From a checkpoint of a small class-conditioned image diffusion model: 8600 steps.
Rows from block 4, named by matrix and row number. Rows with one number belong to one neuron. Each number is 128 + 24 x the weight over its row's rms, rounded and kept within 0 to 255. All counts start at 0. After the name is the row's rms in percent of the matrix's.
# gate: MLP gate (model.blocks.4.mlp.gate.weight, 768x192), inputs 128-191
# fc1: MLP up (model.blocks.4.mlp.fc1.weight, 768x192), inputs 128-191
# fc2: MLP down (model.blocks.4.mlp.fc2.weight, 192x768, transposed), outputs 128-191
gate.152 083 [149  68 152 156 150  95 105 102 181 129 119 167 140 147 157 168 121 151 108 110  84 165  92 101 143 118 116 121 113 114 129 120  85 124 142 118 154 165 144 119 118 119 131 148 141 164 148 131 120 109 167 112 112 141  96 134 114 132 142 139 165 104 185 105]
fc1.152 108 [179 103 139  99 114 130  78 118 170 170 161 122 121 115 161 160 101 121 129 129  93 139 167 119 128 153 169  96 124  98 152 116  79 145 148 132 142 119 137 150 133  86 131 127 119 155 157 141 171 119 121 167 122 104 109 134 167 119 170 101 137 101 139  82]
fc2.152 114 [111 123 135  97 100 141 135 131 127 127 176 127 122 106 125  94 112 140 124 164 112 131 124  97 161 124  66 113  97 103 156  84  91 152 120 143 148 158 116 117 116 146 111 154 145 141 163 155 165 130 121 143 128 111  69 130  70 145 147 137 175 204 155 130]
gate.153 078 [154 120  86 125 104 159 121 113 117 108 118  83 104 112 128 116 151 109 154 116 111 114 173 153 137 129 129 118 172 106 134 105 104 144 142 120 142 115 111 126 153 118 157 106 140  84 107 128 121 134 100 125 120 209 178 129 140 138  84  99 145 165 110 167]
fc1.153 076 [144 100 120 141  73 146 132 154 126 106 161 109 136 104 110 150 119 169 149 119 147 131 175 135 175 121 106 111 140 125 117 102 131 162  94 106 135 155 118 104 110 171 149 141 143 139 184 141 104 140 137 125 125 155 155 147 111 166 129 161 134 143 156 118]
fc2.153 093 [120 145 133 160 132 102 148 140 102 145 143  91 198  76 139 138 141  80  94 146 109 142 128 142  99 102  99  97 183 138 135 153 116  89  92 132 157 104 119 139 139 121 156 119 115 144  93 141 123 130  89 153 142 164 132 136  94 115 120 137 117  92 150 126]
gate.154 108 [122 111 129 143 127 160 102 151  96 158 115 132 138  94  75  77 122 121 147 106 148 128 145 143 166 119 127 157 179  80 133 139 165 130 101 133 146 155  87  95 116 151 122 131 126 113 151 126  88 113 207 135 148 139 110 136 130 168 117 155 120 135 154 116]
fc1.154 118 [105 116 207  82 129 113 154 123 111 118 124 120 170 112  97 153 154 122 120 163 146 126 137  73  98 134 157 136 101 150 122 116 115 127 132 154 118 121 153 131 145 122  98 136  69 121  90 126 136 140 104 111 109 146 114 166  82 143 130 109 131 167 113 128]
fc2.154 125 [135 129 166 112  95 105 121 138 126  95 124 121 112 135  96  93 162 115  85 149 125 153 106 118  98 135 141  90 136 149 165 132 130  96  96 164 133 104 134 149 105 121 143 134 146 130 146 140 143 101 110  80 143 141  93 146 163 103 140 150 147 111 154 158]
gate.155 094 [162 171 156 132 176 119 154 108 130 159 161  89  99 138 155  76 150  87 126 130 122 146 126 116  97 137 108 132 120 170 132 147 112 133 166 129 123  71 167 157 149 127 152 100 127 126  95 104 155  98  81  99 106 118 120 154 148  93 117 112 117 110  85 140]
fc1.155 087 [121 119 139  71 111 119 126 121 112 120 146 128 121 153 127 130 100 118 134 133 142 138  95 106 160 151  97 140 121 145 136 116 161 149 124 143 154 126 106 129 106 147 115 138 121 135 136  91 126 129 138 163 135  72 117 120 132 126 149 135 125 126 124  79]
fc2.155 095 [141 139 112 182 162 131 125 149 111 124  72 125 153 124 145 163 114 117 100 131 124  81  91 160 134  95 140 129 143 150 122 144 102 133  80 102 140 121 113 127 148 148 136 101 120 140 109 142 112 141 132 153 133 157 140  99 155 129 101 122 116 118 137 161]
gate.156 137 [135 142 106 156  93 131 115 158 138 100 106 119 139 139 127 118  91 137 129 135 125 113 117 142 137 180 120 143 137 106 142 131 153 124  99 120 118 166  98 128 140 160 123  90 150 118 159 162 108 168 158 117 108 135 161 152 112 148 113 180 129 117 119 128]
fc1.156 122 [112 118 181 134 150 115 134 116 127 106 127 101 159 164  95 127 141 118 131 114 173 151 135 108 117 103 139 108 127 136 123 122 124 134 118 144 147 120 158 142 131 119  96 153  99 119 116  43 111  75 142 110 142 173 108  99 158 137 145 129 110 134 192 119]
fc2.156 126 [ 90 113 146 102 104 116 122 181 107 168 111  98 115 126 122 139 139 149 116 116 185 123 109 113 136 147  79 171 147 168  67 121 161  95 147 148 127 149 157 126 130 136 111 117 127 160 117  80 120 110 121 128 153 137  91 116 154 124 151 130 152 117  75 136]
gate.157 126 [ 77  96 129 122 117 112 160 107 143 119  91 126 123 143 157 118 138 105 178 120 110 127  92 139 156 130  96 120 117 133 116 121 126 114 136 117 143 153  85 163 144 107 149 124 135 105 134 137 131 102  81 131 138 126 174 163 120 141 125 108 100 112 155 111]
fc1.157 086 [148 168 106 139 149 141  95 139 107 148 167 129 124 123  75  98 124 118  78 102  86 146 152 107 129 146 169 108  96 114 185 136 124 170 134 126 112 119 174  88 131  91 150 139 119 145 123  80 120 134 163 139 128  78  88 102 151 131 120 141 157 150 132 138]
fc2.157 101 [137  96 126 125 120 136 114 124 120 117 163 142 101  78 122 119 111 100 164 132 117 132 105 154 111 136 125 116  92  85 119 155 126  93 129 111 106 124 138  97 117 177 138 150 124 147 125 101 139 120 137 127 114  72 110 125 120 105 167 130 147 132  97 170]
gate.158 079 [179 151 140 139 137 109  99 149 128 193 130  91 106 146 136 104 152 146 120 117 145 148 120  98 106 152 141  96 131 122 149 148  81 113 172  76 124  92 148 156 137  80 153 145 116 133 155 132 223 105 139 112 104 127  95 140 144  75 138  93 143 115 112 111]
fc1.158 078 [128 147  61 147 131 132 105 129 123  99 133 136 125 143 137 137 154 157 116 100 128 140 117 119 129 139 119 136 147 129 120 134 128 132 118 119 113 115 117 117 137 138 128 131  84 120 127 156 130 130 147 135  99 145 141 160 131 136 134 141 125 124 134 151]
fc2.158 096 [127 104 193 122 167 134  92 119 109 111 114 111 123  93 133 126  91 108 129  92 164 126 130 126 146 153 103 116 136 118 156 138 130 157 128 149 153 100 139 154 128 136 120 139  88 123 126 116 114 144 123 142  91 121 100 128 153 123 125 128 138 138 141  84]
gate.159 102 [135 107 157 140  88 148 110 152 120 134 105 169 157 137 134 111 119 160 141 121 122 131 151 140 127 135 109 123 150  85  90 110 143 169 112 137 151 167 136 139 109 123 126 222 149 155 177 138 121 144 137 112 105 130 145 102 139 160 122 155 166 134 148  85]
fc1.159 109 [100 115 122 125 134 117 137  88 151 113 149 166 145  96 125 145  94 129  90  90 127 134 118 116 133  93 115 166  87 162 133 157  98 129 151 122 167 133 123 103 158 138 122  99 122  84 111 116 112 106 113 153 160 115  98 102 136 145 141 139  82 140 111 156]
fc2.159 113 [157 173 161 143  86 143 155 131 122 133 109 143 107 123 149 115 117 124 113 131 100 108 139 107 131 121 139  75  98 125  61 161 106 179 145  96 135 123 135 157 115 124 114 112 137  70 144 135 133 131 137  95  90 134 119  81 128  92 133 146 183 150 157 105]
gate.160 083 [ 84 106 152 121 102 135 104 148 149 110 106 160 142 145 118 144  82 136 110 106 125 143 146 114 139 143 154 115 163 127 127 158  67 154  85 129 125 126  91 113 177  87 125 140 133 120 138 130 143 131 137 124 132 121  91 119 112 134 100 129 103 124 138 118]
fc1.160 094 [136 109 159 105  98 132 119 189 119 142 107 134 146 140 143 143 100 127 116 106 108 115 146 121 139 107 101 129 130 152 116 121 116 174  87 116 180 149 121 130 159 121 106 199 144 139 194  98 130 161 137 135 132 133 108  74 114 126 101 144  91 131 149 100]
fc2.160 103 [121 167 145 120  74 110 144 181 142 151 137 124 121 128 162 150 134  99 150 129 107 147 128 161 123 108 122 105 135 183  85 117 122  93 124 144 137 142 121 154 152 128 156 207 122 149 122 133  92 124 161  92 128 119 129 157 112  99 131 117 163 128  71 115]
gate.161 083 [130 114  95 111 176 123 118 145 142 143 146 168 116 128 131  90 129 121 156 130 105 127 110 105 122 107 140 122 144 151 170 145 125 145 115 126  88 119 141 109 141 133 190  94 133 107 131 149 137 125 208 102 142 140 185 160 124 111  82 132 165 115  88 127]
fc1.161 087 [144 135 142 123 125 156 154 118 110 164 207 128 103 123 139  95 162  79 174 130 166 155 118 129 102 104 111 124  85 137 137 130 179 156 146 122 130  83 147 128 154 149 135 110 118 142 121 119 120  85 101  75  95 135 197 122 100  99  74 141 120 125 110 110]
fc2.161 088 [ 84 117 128 120 121 120 162 120 147 139 101 122 123 122 139 109 100 123 144 129 107 105 115 148  84  90 125 167 113 113 127  70  77 116 127 124 149 107  71 115 122  93 101 140 130 163 139 105 110 139  68 126  86 134  74 164 123  74 177 101 130 135 100 109]
gate.162 075 [177 149 125 151 153 129 114 118 130 126 106 156 148 114 119 135 170 110 151 121 200  71 140 148 104 143  88 173 142  85 115 121 116  81 130  98 137 101  86 112 153 119 131 137 118  87 114  98 172 116 179 144 178 154  88 114 142  94 156 101 112 122 106 115]
fc1.162 092 [ 95 128 126  94 114 135 163 127 156 117 152 120 130 116  91 121 139 131 128 150 117 153  22 118 116 175 162  78 117 132  78  85 135 123 108 134  77 124 193 128  94 145 148 136 150 146 131 157 157  88 124 144 145 115 131 113 150 145 130 106 153 116 159 142]
fc2.162 089 [ 94  77 107 136  95 127 110 162 114 129  88 125 132 100 148 104 148 136 150 101 114 187 123 104 124 134 105  89  80  83 153 109 127 125 167 148 153 108 116  91 161 129 132 152 137 133 136 117 116 187 126 139 102 147 217 104 173 156 110 140 148 146 184 106]
gate.163 088 [124 134 153 108 120 140 155 166 104  95 129 123 116 113 107 128 128 128 117 147 137 188 141 146 127 106 120 143 121 131 133 130  87  82 137 128  96  75 149 156  86 173 127 109 112  97 147 138 128 132  98 139 110 114 116 152 133 142 159 142 122 115 118 145]
fc1.163 085 [114 146 164 108 150 169 137 122 105  92 124  95 109  98  94 122 126 120 121  90 134 110 119 121 142  82 145 108 173 125 137 119 165 122 140 136 137 121 143 103 133 148 125 128 148 148 123 108 129 217 110 125  93 149  88 108 132 129 128  83  96  99 136 119]
fc2.163 081 [124 154 112 145 120 104 137 111 105 153 106 139 148 146 144 131 130 119 135 139 104 147 131 144  97 106 137 109 135 125 106 122 105  83 132 102 156 104 142 129 123 118 148 114 120 117 133  92 104  77 104 146 138 142 163 146 164 126  99 154 123  86 101 129]
gate.164 086 [119 125 144 136 120 108 124 153 137 117 164 118 141  88  64 130 141 151 128 103 128 189 125 125 134 113 112 142 120 143 104 110 115 135 129 129  83 121 148 148 129 112 112  95 115 118 130 138 115  81  84 147 122  97 114 132 153 127  67 129 131 150 113 126]
fc1.164 095 [161 141 128 113 167 122 128 119 140 142 125 138 161  77 125 102  96 141 139 121 129  90 137  55 120 131  84 126  92  99 117 101  93 113 129 147 102  69 145 124 127  71 161 123 146 138 106 121 156 161 136 127 154 136 133 107 136 125 133 128  82  91 121 128]
fc2.164 091 [114 138 120 124 130 124 111 176 101  81 132 121 109 126 109 136 160 110 167 151 114 161 174 158 150  78  91 176 160 120  94 124 133 167 160 142 126 112 127 132 109 140 131  96  99 156  65 109 134 142 108 110  86 131  79 132  93 113 164 160 132  93 102 110]
gate.165 075 [123  90 106 128 102 136 103 131 134 161 144 146 148 137 127 158 133 129  98 101 103 138 137 116 155 137 167 108 116 149 145 135 141 140 114 121 106 151  69 128 124 135 110 158 136 141 157 157 114 136 146 153 106 141 134 139 121 176 105 126 125 174 121 149]
fc1.165 124 [122 128 157 135 127  98 141 122 160 142 174 130 132 149 103 122 129 122 127 122 115 162  82 148 133 153 148 127 139 132 136  98 158 133 132 137 122 156 118 113 100 133  83 129  93 115 127 163 130 117 150 123 122 191 174 132 152 137 160 129 126 119 117 133]
fc2.165 145 [118 135 146 126 143 134 107 135 124 117 172 132 125 154 109 101 137 118 146 118 106 135 132 135 138 158 115 106 112 144 114  87 139 132  99 108 108 145 151 113 130 118  70 111 160 182 144 152 147 113 139 152 100 185 149 131 143 137 156  89 155 112 142 115]
gate.166 097 [ 69  99 114 143  73 125 162 103  76 100 142 128 148 144 146 122 117 133 144 124 159 129 135 120 126 124 167 131 151 119  91  96 154 131  96 116 136 152  73 109 175 118 141 140 152 152 126 159  91 122 135  95 117 128 137 127 134 190 107 154  77 145 156  98]
fc1.166 124 [136 141  64  89 126  97 131 128 111 104 151 136 136 120 133 108 130 121 114 116 119 181  64 120 129 135 141 142 149 110 148 117 175 112 113 163  97 121  92 105 141 151 153 133  66 117  98 178 138 132 120 116 134 124 148 152 114 125 137 113 112 131 150 146]
fc2.166 126 [ 98 119  64  92 124 135 194 159  84 146 127 152 146 117 120 111 144 105 136 135 126 159 151  86 117 121 145 179  77  85 106 123 138 112 114 111 111 143 146  99 127 104 123  98 169 143 127 124 192 141 108 158 125 131 153 111 143 143 118 152 128  91 111  97]
gate.167 077 [108 147 141 128 170 117 182 102 106 123 137 109 109 102 163  87 121  83 139 145 104  99 136 138 106 123 103 153 137 157 104 142 178 140 125 155 151  98 142 116 144 165 136 107 133 105  50  81 102 127  84 103 142 115 164 144 153 119  97 128 108 124  89 133]
fc1.167 096 [122 132 164 141 130 125 155 148 179 138 105  94 170 131 153 165 120 160 162 133 125 138 128 132 136 149 154 126 137 165 103  98 129 114 100 118 133 114 137 142 117 115 107 127 109 136 134 153 127  91 142 107 125 110  92 104 127 127 150 140 126 121 139 114]
fc2.167 090 [134 126  96 111 113 136 105 161 148 124 143 170 204 111 124 151 158  93 130 128 134 148 123 109 127 123 130 112  81 139 124 113  98  93 139 101 133 129 129 142 133 106 136 136  92 136  90 135 114 141 120 139 132 151 117 110 111 134 110 126 121 133 120 118]
gate.168 088 [136  66 129 119  98 113 104 102 129 115 109 131 125  92 135 147 114 123 160 140  90 134 142 134 115 137 151 128 132 126 116 134 151 137 152 131 153 191  77 156 119 155 112 123 157 156 170 154 131 101 128 120 141 109 174 164 140 159 125 145 128 143 174 123]
fc1.168 128 [120 131 117  98 129 118 126 135 129 129 116  83 141 159  90 124 112 114 142 113 139 168 117 111 130 118 144 107 134 143 117 133 147 100 140 143 125 130 116 130 119 131 118 174 106 138 119  87 135 139 121 134 132 102 105 142 106 130 154 121  98 104 132 115]
fc2.168 134 [122 136 117 110 130 133 108 120 141 106 111  92  87 142 100 129 136 122 170 103 137 197 144 126 114 130 136 103 113 125 130 130 134 110 107 134 137 135 115 110 139 128 114 143 156 137 157 114 129 105 148 127 164 117 111 149 171 130 173 138  76 156 126 108]
gate.169 077 [ 95 122 123 114 119  81 129 120 133  96 173 155  81 136 144 141  99 148  97  85  79 141  84 121 115 107 117 156 161 127 130 152 139 166 150 123 125 128 104 120 109 142 183  87 160 105 104 178 118 142 116 114 131 160 157 112 149 127  87 176 138 137 111 131]
fc1.169 079 [113 114 109 162 109 115  99 129 189 114  89 100 167 163  87  89 137 117 154 153 159 139 158 146 140 139 168 145 156  91  89  97 167 129 135 138 130 143  83  93 122 133 115 131 145  96 171 140 152  84 189 167 129 133  88 119 141 162 140 123 127 150 134 107]
fc2.169 087 [142 156 110 107 130 144 119 109 106 121 141 143 130 103 139  81 133 160 119 134 103 102 142 107 120 172 131  39 146 158 126 166 132  96 128 140 142 123 148 111 145  89 117 140 123 163 141 143 109  98 111 105 148 152 142 122 116 151 127 114  87 119 143 137]
gate.170 148 [106 102 109 153 117 173 119 113 156 135 149 131 153 194  88 117 109 132  80 141 136 121 108  90 136 153 139  94 142 164 113 108 100 124  73 104 120 156 158 103 133 110 159  92 132 112 145 116 112 126 148 154 141 141 101 144 154 172 137 105 137  95 199  88]
fc1.170 122 [114 114 135 120 133 129 101 119 113 124 145 130 120  92 101 129 119 143 151 122  70 172  70 168 111 150 125 141 107 102 114 155 145 125 157 151 170 150  99 143 144 124 126 165  99 100 114 157 122 127 115 119 125  82 134  91 142 122 116 149 123 166 138 153]
fc2.170 138 [132 142 118 123  97 127 116 142 109 130 138 138 125 140 122 137 121 154 107 148  99 130 182 162 112 149 126 128  96 126 114 106 120 117  98 103 111 112 167 148 152 144 128 146 156 179 112 117 129 110 120 146 154  93 134 127 140  87 145 108 158 129 116 126]
gate.171 107 [163 158 148 140 177 110 137 113 137 164 162  86 109 129 153  91 145  98 122 132 112 124 130 111  91 150 111 116 122 162 139 150 110 146 172 129 131  70 171 163 151 119 156 107 118 133  91 111 160  93 103 104 101 125 117 149 144  95 113 104 123 112  78 132]
fc1.171 089 [116 136 138 133 129 111 130 120 127 124 124 114 119 129 156 132 113 118 106  70 130 128 109 121 121 119 117 123 132 119 136 159 135 149 120 142 153 130 129 135  82 153 140 126 196 167 142 127 136 154 103 120 111 184 132 124  84 128 154  94 107 112 120 123]
fc2.171 097 [106 136 130 125 165 117  84 126 151 142 150 150 114 148 109 128 146 149 102 125 133 113 121 125 117 154 111 101 130 126 114  95 110 147 138 140 111 115 189 118 109 132 113 121 168 127  96 139 120 139 123 130 104  98 162 128  74 134  88 120 132 128 134 124]
gate.172 086 [ 91 110 130 148 136 119 169 114 157 142 110 107 148  88 117 110 139 123  97 110 123  87 146 113 122 118 111 126 128 190 122 104  87 106 129 140 124 115 146 108 126 113 119 130 114 109 104 105 141 155 107 143 127 109 106 181 140 142 131 136 131  93  95 123]
fc1.172 092 [115 120 151 112 108 133 131 124  75 151  99 130 111 137 160 123 127 120 183 137 140 164 149 149 109 120 124 114 107 168 100 124 128 108  81 179 180 130  95 146 192 130 119 141 129 131 131 139 142 128 125 175  80 150 127 153 141 127 101 127 171 172 112 102]
fc2.172 086 [116 100 119 116 122 161  70 164 135 147 130 100 131 100 142 114  92 113  75 117 132  88 127 144  95 134 127 145 137 115 150 158 165 180 156 140  81 116 113 129 127 142 157 156 138 173 161 139  91 113 171 115 121 108 158 138 114  82 108 131 141 140 156 124]
gate.173 106 [115 115 139 132 144 106  54 133 139 126 133 153 170 126  96 111 100 154  82 115 161  91 120 103 141 136 152  95  99 125 167 117  80 130  95 113 107 135 165 124 109  48  99 149 117 138 171 134 155 138 114 132 124 120 143 159 130 144 169 114 142 124 121 127]
fc1.173 118 [109 108 129 113 162 118  72 116 138 135 166 150 133 116 121  57 112 136 107 150 147 132 145 130 140 136 111 103 111 108 181 166 119 132 130 140 116 127 157 146 131 119 120 145 114 126 122 117 148 122 108 102 117 117 142 142 113 122 135 114 140 123 102 105]
fc2.173 084 [125 168 122 118 108 133  74 144 142 102 132 136 146 143 161 143 105 119 113 148  63 154  95 107 141 114 123  86 118 113 116 138 108  74 134 122 188 169  87 153 146   9 128 120 136 121 104 135  95  92 101 155 130 137 142 117 165 149 119 113 163 120 156 126]
gate.174 079 [127  79 129 143 111 133  97 106 138  76 154 129 166 172 106 101 115 168 141 137 103 159 111 108 124  97 115 133 110 107 122 113 125 140 127 110 167 157 115  97 116 175 146 143 140 113 169 131 113 137 145 119 126 153 127 116 112 181 107 114 102 112 140 168]
fc1.174 127 [139 143  52 135 153 137 142 143 107 116 114 144 176 170 132 122  93 115 110  92 121 128  77 133 123 144 124 125 128 173 112 108 117 127 128 125 118 133 163 124 135 129 121 132 196 119 167 158 129 133 144 122 109 148 156 144 116 118 130 112 135 126 117 133]
fc2.174 150 [188 132  82 103 137 131 109 122 114 139  87 142 116 155 130 111  95 117 162 155 127 142 136 152 156 153 118 104  88 176 148 136 130 140 116 120  98 136 147 106 121 121 137 116  84 152 145 170 138 142 117 147 154 142 163 108 132 126 152  96 120  80 113 130]
gate.175 107 [120 138  95 125 148 138 169 134 157 124 132 103 135 111 134 168 158 135  94 124 174 191 133 146 175  97 118 139 112 124 142 150 178 139  93 117 126 138 128 130 141 133 139 135 122 147 188 110 115 117  99 136 165 161 127  97 109 125 133 118 159 136 147 129]
fc1.175 095 [138  97 133 122 119 107 112 109 114  90 104 148 168 136  71 105 136 125  83 149 107 136 158 102 117 111  70 120 123 148 144 107 130 135 107 125 123 126 136 108 123 156 130 139 115 117  88 140 125 129 136 118 167 142  91 112 149 151 137 127 114 138 114 141]
fc2.175 103 [145 143 118 124 119 148  94 174 124 150 140 119 116 104 133 156 129 144 125  97 175 122 142 141 148 131 159 118 136 110 157 147 151 182 167  80 129 164 124 132 153 133 132 148 137 118 193 129 129 197 113  93 139 143 103 141 124 164 100 182 104 129 115 126]
gate.176 087 [116 142 111 151  93 136 150 114  87 122 171 145 115  88 116 136  86 194 106 127 123  84 161  94 114  65  78 144 141 141 127 132 118 132 124 114 158 114 104 108 119 109 189 124 137 162 106 124 135  94 138  80 164 131 144 142 120 140 160 117 123  72 140 130]
fc1.176 097 [190 136 121  99 144 134  99 134 130 138 122 101 160 130  91 162 162  89 154 140 129 143 129 139 123 136 107 135 156  34 121 138 112 139 143 103  61 110 123 161 113 124 144 114 121  98 119 145 109 148 145 113 109 120 124 117 122 121 108 161 153 188 134 103]
fc2.176 094 [115  50 126 113 143 119 179  54 148 114 125 129 114 129 116 140 147 116 106 145  89 108 152 185 146 127 108 130 164 115  78 131  92  82 140 147 187 128  62 138 150 107 122 126 109 122 110 131  81 123 146  76 149 106 115  88 143  54 122 115 109 115 129  61]
gate.177 083 [122 139 137 156 143 125 151 130 125  84 111  94 138 157 146  98 136 172 134 174 125 133 173 176 139  82 124 123 106  78 127 121 126 113 123 103 171 154 116 123 124 160 120 149 123  75 112 128 113 161 102 121 128 120 146 129 137 124 130 125 150 158 114 128]
fc1.177 091 [137 117 135 199 133 129 130 122 121 169 160 126  97 165 143 114 165 126 126 102 185 114 127 110 140 153 151 150 118 127 110 103  87 111 160 107 138  97 127 137 134 100  83  84 119 138 158 142 168 113 123 121 132 132 116 149 146 126  87 157 178 102  88 117]
fc2.177 083 [115 140 123 121 118 123 104 129 150 154 133 138 106 196 112 105 160 107 151 124 117 200 130 133 105 113 117 161 115 154 176 164 159 124 158 156  94  79 141 160 127 121 143 166 118 136 150 124 163  64 157 131 113 139  82 172 120  66 125 145 129 134  79 138]
gate.178 102 [127 136  87 124 110 115 128 131 110 148 128 149 127  89 144 144 112 136  87 115 168 128 156 115 165 169 120 124 113 115 161  77  98 135 159 121 137 109 124 121 111  85  82 102 128 173 145 132 153 166 177 179 145 135 133 132 167 148 111 129 157 151 114 112]
fc1.178 108 [140 127 109 163 106  81 164 129  90 138 127 134 120 117 141 110  90 134  65 128 132 117 126 117 128 132 121 138  95 125 189  72 138 169 144 149 177 100 132 138 122 102 138 134 138 180 135 125 165 136 144 170 154 125 109  99 143 132 153 126 172 138  99 127]
fc2.178 096 [ 97 156 126 139 120 130 115 119 124 159 116 117 125 110 126 170 118 146 111 142  98 122 139 121 150 151 135 139 129 120  91 139 140 104 112 104 139 131 116 126 123  53 113 126 136 155 137 140  64 159 153  78 113 123  79 108 122 145 113 101 183 112 142 158]
gate.179 092 [113 113  82 148 107 114  88 113 114 144 168 132 125 136 129 141 153 125 156 163 156 210 130  97 116 146 113 133 135  75 124 128 105 139 120 114 102 156 118 139 171 111 107 166 138 106 148 146 139 105 164  98 105 167 109 141 132 135 140 154 132 146 128 121]
fc1.179 096 [175 117 136 137 144 127 118 131 130 141 136 106 131 189 111 153 120 152  95 122 128 133 118  90 130 144 111 123 111 157 186 101  73  96 121  70 144 111 166 146 117 114 147 128 110 189 163 132 185 140  90 136 105 126  92 147 130 110 115 113 127 119 124 129]
fc2.179 097 [121 152 149 148  96 135  79 128 120 125 132 126 127 123  66 147 167 145 180 134 175 110 136 130  93 159 129  64 152 108 140 120 138 155 112 139 135  84 161 153 152 155 115 138 117  79 142 119 130 141 167  76 159 121 141 134 143  90 120 168 143  90 153  88]
gate.180 098 [120 111 164  77 112 160 130 101 155 150 116 157 122 162 161 138 122 146  91 127 136 103 141 165 136  93  96 114 159 117 115 141 122 142 127 132 185 158 147 138 104 146 119 137 126 125 171 159 100 107 162 104 122 113 131 119 145 135 122 167 139  97 154  96]
fc1.180 124 [149 155 122 135 139 172 146 109 140 139 140 131 103 169 157 128 125 103 131 141 168 111 126 146 116  75 123  91 168 125 136 158 161  90 167 144 139 131 138 144 123 123 132 133 138 134 132 124 127 128 123 110 113 114 131 129 110  97 141 130 134  97 119 130]
fc2.180 132 [151 113 105 158 144 102 111 127 132 172 163 118 114 144 104 129 105  56 121 123 146 145 124 157 124  53 119 167 146 138 148 179 152 133 119 131  74 177 116 140 126 136 130 134 122 138 133 124 139 195 157 155 103 136 108 134 140 143 148  96 124 111 138 133]
gate.181 098 [ 91 113 134 125 119 107 150  99 111  88 123 120 121  93  91 125  93  94 162 138 110 103 141 128 132 108  82 173 124 115 182 130 183 147 121  78 139 131 113 154 118 122  89 120 119 139  82 132  65 147 123 128 119 137 113 127 130 163 118 133 105 137 137 148]
fc1.181 089 [111 178 102 133 130 108 159 116 152 123 140 161 144  79 143 110 134 123 147 142 106 131 132 143  95 108  98 148 150 110 132 122 164 128 160 147 132 110 135 129 138 129 119  74 160 129  96 102 107 159  91 115 167 120 174 146 148 112 127 139 127 126 135 132]
fc2.181 102 [124 132  65 155 132 109 120  97 129  89 127 156  84 128 183 147 128 146 133 119 140 151 114 136 154 128 134 157 139  84  74 150 113 139 136 152 114 150 149 169 116 129 147 116 129 113 131 108 146 131 117 124 134 110 106  95  66 146 134 127 109 161 135 115]
gate.182 104 [ 83 113 140 129 104 130 155  80 154 109 160 149 149 123 143 130  84 164 146 109  95 161 140 127 113 171 105 121  99 150  97 143 173 119 119  98 160 145 116  88 110 131 127 124 130 121 131 159 132 154 172 125 131 126 170  94  96 186 156 127  59 121 143 167]
fc1.182 116 [112 147 127 157 128 110 159  95 141 130 114 156 139 112 137 132 118 113 151 131 110 127 144 144 111  95 117 150 124 118 151 115 144 118 135 144 141 144 121 126 122 136 135 140 151 122 103 189 136 126 102 112 134 231 158 156 116 115 148 141 120 125 143 152]
fc2.182 143 [126 125 115 153 120 140 130  99 130  94 127 159  86 129 151 122  99 144 102 126 162 102 129 101 111 142 140 138 119 124 143 133 149 130 156 124 125 138 132 100 135 102 148 129 105 129 115 141 114 132 140 139 148 179 151 176 140 151 130 127 116 134 108 215]
gate.183 082 [162 140 155 127 189  94 128  92 131 153 155  90 111 150 153  89 133  97 123 129  91 126 126 102 103 161  94 118 126 157 127 157 102 163 165 143 132  98 171 170 155 124 156 108 125 147  81 109 164  99 111  95 102 129 121 147 138 103  97 101 127 124  87 134]
fc1.183 092 [143 115  94 165 142 173 145 120 136 149 124 136 126 141 145 140 136 153 125 102 130 131 165 142 149 138 129 123 128 137 149 126 106 142 121 179 149 119 159 123  97 121 207 124 133 137 115 136 111 160 123 148  76 117 148 118 125 128  66  58 119 151 135 155]
fc2.183 094 [106 128 179  58 130 154 147 120 146 121 142 142 144 147 124 124 134 107 129 132 130  80 145 134 127 122 134 128 156 141 120 135 168 165  81  84 128 112 139 154 108 142  83 166 110 149 132 143 192 105 128 140 129 135 134 121 124 106 188 104 117 149 120 104]
gate.184 086 [111 150 135 115 107 151 157 141 123 124 125 130 110 194 147  96 150  93 122 100 133 172 145 134 163  97  68 181 156 115 112 152 144 146 112 108 115  99 153 109  80 141 159 124 102 128 129 119 105 104 149 124 113 118  96 138 124 117 161 142 140 145 132  76]
fc1.184 094 [154 133 131 132 125 113 123 108 172 148 154 101  68 113  84 152 173 161 110 167 110 178 159 130 130 160 157  97 108 152 130 136 103 102 156 146 141 116 120 151 109 154 104 148 105 108 124 147 154 145 145 149 127 119 137 129 133 102 137 122 140 136  95 113]
fc2.184 082 [112  83 136 153  71 105 139 151 121 157  87 110 118 146 139 163  98 117 160 152 136 111 132 130 141 125 126 172 104  85 125  94 150 146 117 132 117 107 144 142 132 117 137 181 103 129 131 119 140 142 137 167 145 122 121 111 157  50 136  84 100 113 119 130]
gate.185 156 [122 124 134 142 115 146 140 161 130 101  70 123 112 139 130 124 150 103 151 108 121 126 131  92  81 105 129 169 129  88 131 142 122 119 126 121 107 135 125 155 104 122 130 131 170 130 131 172 115 147 146 103  94  86 151 132 172 133 143 179 113 148 105 173]
fc1.185 160 [138 132 121 113 160 119 106  94 127 144 183 127 133 100 130 161 109 170 119 137 144 125 101 173 167 142 130  92 114 160 128 113 134 138 148 130 144 138 134 102 150 113 103 115  92 128 125  88 146 110 109 155 173 169 123 118  96 126 101  90 149 115 151  97]
fc2.185 116 [139 137 137 139 152 115 100 116 122 168 177 104 115 124 134 114 118 195 153 120 115 120 155 188 161 139 121  92 130 136 131  91 106 103 113  92 104 110 135 125  81 116 119 119 117 133 135 136 119 128 102 103 108 119 121 138 157 113 106 149 163 105 150 117]
gate.186 084 [188 156 145 135 158 112 129 127 130 171 149  86 103 141 144  85 142 106 132 133 131 133 122 107  98 155 137 114 131 156 149 152 102 136 186  99 124  82 155 166 152 107 156 109 113 142 115 104 186  92 113 102  98 123  99 147 137  79 123 100 124 115  82 112]
fc1.186 081 [136 130  80  76 134 122 124 132 153 133 130 175 161 141 145 100 160  97 130 154 133 144  57 126 118 128 100 107 117 148 124 129 119 110 127 130 112 147 142 144 101 130 116 133  80 116 160  96 120 105 146 127 132  78 135 102 128 125 116 138 139 119 109 126]
fc2.186 090 [142 144 177 180 125 125 138 125 156 144 107  89 164 143 127 122 124 167 121 165 121 122  89 117 114 108 117 124 137 142 134 154 140 117 157 120 169 121  79 115 134 122 146 153  85 150  92 127 104 107 115  95 164 154 130 128 106 128 117 152 133 149 108 126]